python train.py --train_examples=97500 --patch_size=[4, 4] --residual_init="none"
Rows from block 5 of a small self-supervised image encoder, named by matrix and row number. Rows with one number belong to one neuron. Each number is 200 + 20 x the weight over its row's rms, rounded and kept within 0 to 999. All counts start at 0.
After each neuron's rows are labels from the 100 images, of 14976, where the neuron reaches its largest size: "peak on" is the class under the peak. Only what is clearly more common there than usual is listed. The data: rosettes with rotational symmetry. In brackets: how many of the 100.
# u: gMLP up (value half) (model.blocks.5.mixer.u.weight, 768x384), inputs 48-95
# v: gMLP up (gate half) (model.blocks.5.mixer.v.weight, 768x384), inputs 48-95
# out: gMLP down (model.blocks.5.mixer.out.weight, 384x768, transposed), outputs 48-95

u.290,212,172,198,206,228,228,185,215,215,231,196,186,197,188,212,199,209,207,210,156,205,197,213,206,228,191,176,208,220,217,223,227,206,206,153,193,227,236,191,226,218,187,217,200,198,216,166,184
v.290,204,173,182,208,194,209,199,221,222,221,220,180,181,238,215,234,222,212,209,175,187,213,200,201,179,218,181,179,185,188,223,185,226,191,204,186,217,160,184,168,192,233,169,208,213,209,199,200
out.290,236,198,219,210,193,179,206,241,217,176,226,230,183,189,215,194,217,179,153,202,171,209,200,192,185,201,186,208,168,218,192,194,230,202,193,213,192,211,212,181,168,199,191,189,200,201,229,169
peak on: backdrop (100)

u.638,198,185,185,245,197,216,180,228,192,204,219,197,196,168,207,197,219,222,198,221,203,209,160,226,216,166,206,223,179,165,200,221,221,230,186,184,229,203,172,207,200,176,179,206,208,219,216,194
v.638,189,212,207,224,185,202,180,194,216,225,227,220,193,209,194,243,191,180,186,200,188,166,227,189,175,212,223,209,187,179,163,169,189,211,232,210,205,160,207,200,212,222,236,231,188,193,189,181
out.638,199,231,203,188,204,172,226,211,227,177,167,194,197,202,191,178,217,160,198,169,226,181,214,188,205,200,209,181,199,222,217,194,246,201,236,203,199,219,230,197,189,186,206,154,199,212,193,190
peak on: backdrop (100)

u.740,239,229,214,191,229,160,216,210,224,192,198,194,197,164,178,187,176,234,237,173,175,192,204,192,173,181,186,203,201,218,183,206,203,216,237,179,195,182,189,153,199,196,189,210,201,199,204,231
v.740,170,201,187,208,171,227,224,209,218,197,215,207,211,211,206,195,197,198,177,210,178,180,180,187,175,204,205,211,211,190,213,208,219,185,234,190,192,154,195,186,182,221,222,212,221,202,207,234
out.740,178,215,234,194,211,209,197,209,240,188,197,195,196,184,204,181,167,172,214,217,207,171,208,205,203,207,194,184,166,198,234,181,190,178,187,211,192,180,180,234,216,188,198,146,187,185,218,208
peak on: rosette (91)

u.542,173,198,222,234,207,210,188,184,195,200,201,199,202,219,222,226,166,198,202,220,152,227,186,215,168,219,205,204,205,194,199,214,193,194,220,190,241,217,218,186,213,216,171,183,180,191,204,182
v.542,165,241,224,219,225,223,192,167,204,197,191,192,214,215,213,201,221,195,170,207,204,220,172,181,222,188,181,221,168,201,217,192,199,172,222,216,216,228,218,241,215,179,183,165,196,183,182,207
out.542,212,187,186,186,222,160,212,178,210,209,203,215,187,165,194,179,200,195,211,189,238,193,208,189,213,186,182,215,190,198,214,182,169,202,185,186,181,195,171,186,176,180,216,226,210,201,243,189
peak on: rosette (87)

u.662,197,179,184,186,210,186,200,263,214,221,216,212,224,178,217,193,226,181,211,211,208,166,220,216,194,204,207,208,195,198,199,204,165,191,203,192,194,175,196,195,217,178,185,202,210,207,178,197
v.662,172,202,201,219,183,222,193,179,223,188,164,242,188,183,181,214,187,198,177,169,205,194,197,193,208,230,185,190,220,193,198,227,223,223,229,224,215,218,225,168,220,202,214,159,158,238,193,199
out.662,195,191,193,211,210,189,214,187,187,175,223,150,160,212,186,244,204,215,188,194,201,203,209,193,210,197,220,189,201,239,180,193,205,204,216,185,207,206,185,205,211,175,181,204,204,211,242,184
peak on: rosette (100)

u.234,242,224,170,224,219,208,192,202,236,189,167,202,209,204,247,187,200,174,180,230,206,179,209,203,195,170,217,199,176,186,170,202,184,152,221,208,202,192,196,231,188,151,194,228,213,183,189,171
v.234,200,158,208,186,195,207,208,215,208,224,214,209,236,241,158,169,201,202,191,201,155,206,196,181,195,189,230,189,180,198,203,194,161,170,206,211,233,147,192,222,216,176,215,201,200,208,202,171
out.234,172,183,206,220,194,203,174,185,167,192,226,221,208,181,187,180,181,209,171,198,211,195,218,210,215,217,209,191,219,204,223,225,202,241,184,187,233,167,203,188,200,199,193,174,181,234,227,202
peak on: rosette (98)

u.249,195,203,222,189,195,203,216,172,210,188,189,213,216,177,186,230,217,208,205,178,225,159,182,214,234,234,225,192,199,183,181,193,206,169,190,225,178,166,175,207,200,204,192,165,195,215,212,180
v.249,204,172,234,198,241,197,198,190,206,180,177,174,189,176,204,214,176,192,203,219,187,212,198,226,203,187,221,210,229,183,193,253,211,225,207,182,214,207,202,198,169,213,201,214,221,184,177,185
out.249,178,183,160,220,181,207,192,190,215,197,198,195,180,217,205,190,150,196,221,221,188,220,231,205,224,169,209,200,196,203,217,176,189,224,203,182,241,199,205,190,214,200,192,210,207,223,201,202
peak on: rosette (86)

u.308,191,216,198,233,175,209,243,166,221,190,203,169,219,189,206,215,206,197,156,212,215,205,199,171,192,179,230,217,189,177,172,177,208,192,209,191,189,202,160,178,194,201,220,163,215,186,235,193
v.308,213,188,198,199,178,187,179,158,176,171,229,158,226,211,199,210,196,224,228,154,225,207,198,249,190,172,213,180,188,199,218,203,178,221,169,178,167,244,163,197,176,195,223,208,211,209,232,169
out.308,198,207,204,185,212,205,187,209,218,217,168,225,196,226,200,211,201,214,215,150,199,202,191,218,215,196,161,228,183,186,193,196,154,210,192,200,197,204,254,201,182,193,215,195,187,231,200,191
peak on: rosette (98)

u.735,177,208,176,218,219,238,167,197,170,160,220,218,223,189,184,214,212,176,222,192,220,184,188,205,192,164,174,208,192,159,223,202,222,191,230,189,214,195,209,187,192,209,190,191,161,223,216,225
v.735,173,181,198,205,187,210,182,184,203,179,220,178,185,186,190,190,216,201,201,186,197,205,180,226,200,170,204,209,207,180,201,203,162,212,154,233,205,188,191,207,200,225,205,211,165,182,225,202
out.735,196,158,177,203,217,192,216,226,215,188,184,170,201,216,208,169,203,199,209,228,195,223,199,220,204,192,191,209,218,224,188,157,203,197,144,193,235,189,192,213,207,184,174,159,194,213,149,186
peak on: rosette (100)

u.415,225,185,188,220,214,169,199,203,175,233,181,225,205,189,202,175,202,198,202,240,200,201,192,168,175,223,200,217,186,193,214,224,189,224,210,194,212,188,217,196,179,247,228,181,220,219,187,195
v.415,205,180,187,206,196,197,214,205,196,225,240,199,204,221,203,270,215,207,230,214,184,192,185,236,208,211,165,225,205,239,179,217,226,178,187,170,183,225,209,212,191,183,220,227,176,230,192,199
out.415,212,205,215,216,175,192,183,200,208,227,198,196,203,216,180,193,222,174,206,179,226,213,205,228,201,173,194,181,174,215,173,204,215,204,174,202,203,210,183,209,231,183,189,203,216,189,221,165
peak on: rosette (85)

u.141,204,213,212,241,216,171,237,209,226,201,228,169,162,171,197,216,216,238,182,213,221,185,202,212,226,207,224,197,201,219,217,199,201,220,247,204,204,211,178,193,226,224,197,167,198,188,161,215
v.141,175,220,212,202,191,204,220,202,212,230,187,198,214,163,202,199,187,221,189,180,192,210,211,202,207,214,226,183,211,222,216,186,173,156,231,203,203,186,209,207,193,170,170,177,235,183,218,207
out.141,195,216,227,188,196,210,207,170,170,208,197,201,211,220,189,203,180,196,221,225,223,194,193,189,187,220,196,216,207,217,194,223,196,193,178,177,203,215,217,225,225,182,184,221,210,192,234,194
peak on: rosette (88)

u.44,168,197,216,214,239,198,173,257,225,219,222,211,198,210,184,175,212,179,232,206,224,165,187,187,216,238,193,206,187,130,200,195,212,221,219,219,221,175,168,223,223,182,173,224,216,189,190,171
v.44,193,223,178,199,209,200,197,211,202,198,186,210,198,174,197,222,202,197,215,202,227,206,188,210,221,190,211,185,195,208,203,176,158,165,205,181,192,189,248,186,185,225,182,205,190,237,183,229
out.44,214,219,175,212,206,220,199,197,208,175,177,171,214,207,178,188,187,246,192,184,192,214,199,188,196,214,212,166,190,223,208,210,189,219,176,180,160,171,193,222,190,191,198,205,192,235,197,197
peak on: rosette (99)

u.65,216,201,202,204,208,205,184,170,147,208,217,197,198,201,218,183,176,241,216,162,199,230,186,175,194,193,195,175,182,226,245,199,190,206,183,184,194,179,199,190,234,194,220,234,205,219,233,190
v.65,213,173,187,205,182,202,215,224,209,215,207,203,197,214,206,215,170,161,193,189,199,170,228,214,203,224,210,223,198,212,204,230,186,236,217,202,187,209,198,167,181,192,198,175,205,215,157,177
out.65,201,239,185,210,209,186,180,186,244,155,229,165,211,184,185,217,209,211,199,188,202,216,191,198,209,186,232,200,219,212,183,187,215,249,215,192,211,226,192,180,174,213,240,198,189,218,216,198
peak on: backdrop (100)

u.314,227,197,191,221,180,195,207,206,223,195,187,153,193,191,212,194,191,215,210,191,180,180,222,218,211,195,192,185,226,192,185,204,197,147,194,195,159,205,200,188,198,223,166,217,176,193,240,193
v.314,216,223,191,231,195,200,200,202,198,219,193,245,169,180,236,182,211,202,197,188,194,209,218,193,176,201,180,209,182,214,237,232,172,211,199,203,179,193,207,240,213,243,221,213,209,180,201,177
out.314,192,189,188,162,172,161,217,207,169,180,188,225,169,229,185,217,227,204,184,199,216,190,176,198,173,203,210,213,225,232,211,174,212,210,213,210,212,196,189,216,189,170,209,201,206,230,209,195
peak on: rosette (87)

u.178,243,221,203,201,196,232,195,230,203,223,224,199,255,188,216,196,211,225,153,182,214,182,220,193,213,184,182,215,180,208,212,181,194,185,212,196,204,181,147,226,207,236,187,192,208,188,197,198
v.178,174,242,197,203,202,198,189,166,208,177,207,216,224,196,196,207,174,197,202,171,222,191,191,216,198,218,193,176,196,192,192,209,192,206,191,216,185,193,194,188,211,202,213,235,181,206,195,220
out.178,165,195,188,220,196,194,191,159,203,171,147,182,190,206,211,196,173,203,226,212,215,239,216,231,190,207,196,227,205,186,175,219,191,176,212,191,215,213,231,201,187,202,223,231,211,212,199,191
peak on: rosette (95)

u.304,205,194,172,201,207,203,229,211,230,200,231,235,160,204,186,205,188,190,195,180,199,153,220,184,217,199,184,189,185,214,226,197,200,209,210,211,225,187,175,232,219,209,181,211,230,165,198,185
v.304,187,222,195,176,228,220,220,216,249,185,171,180,224,230,184,213,175,197,139,152,207,172,203,237,201,172,169,200,196,178,201,161,207,157,186,186,236,202,193,206,210,224,199,160,182,208,207,189
out.304,219,222,205,238,194,188,187,199,197,221,193,180,205,195,196,232,211,217,178,227,196,196,202,194,207,194,176,226,210,207,192,208,191,206,162,203,213,213,206,182,157,167,241,239,188,195,204,197
peak on: rosette (98)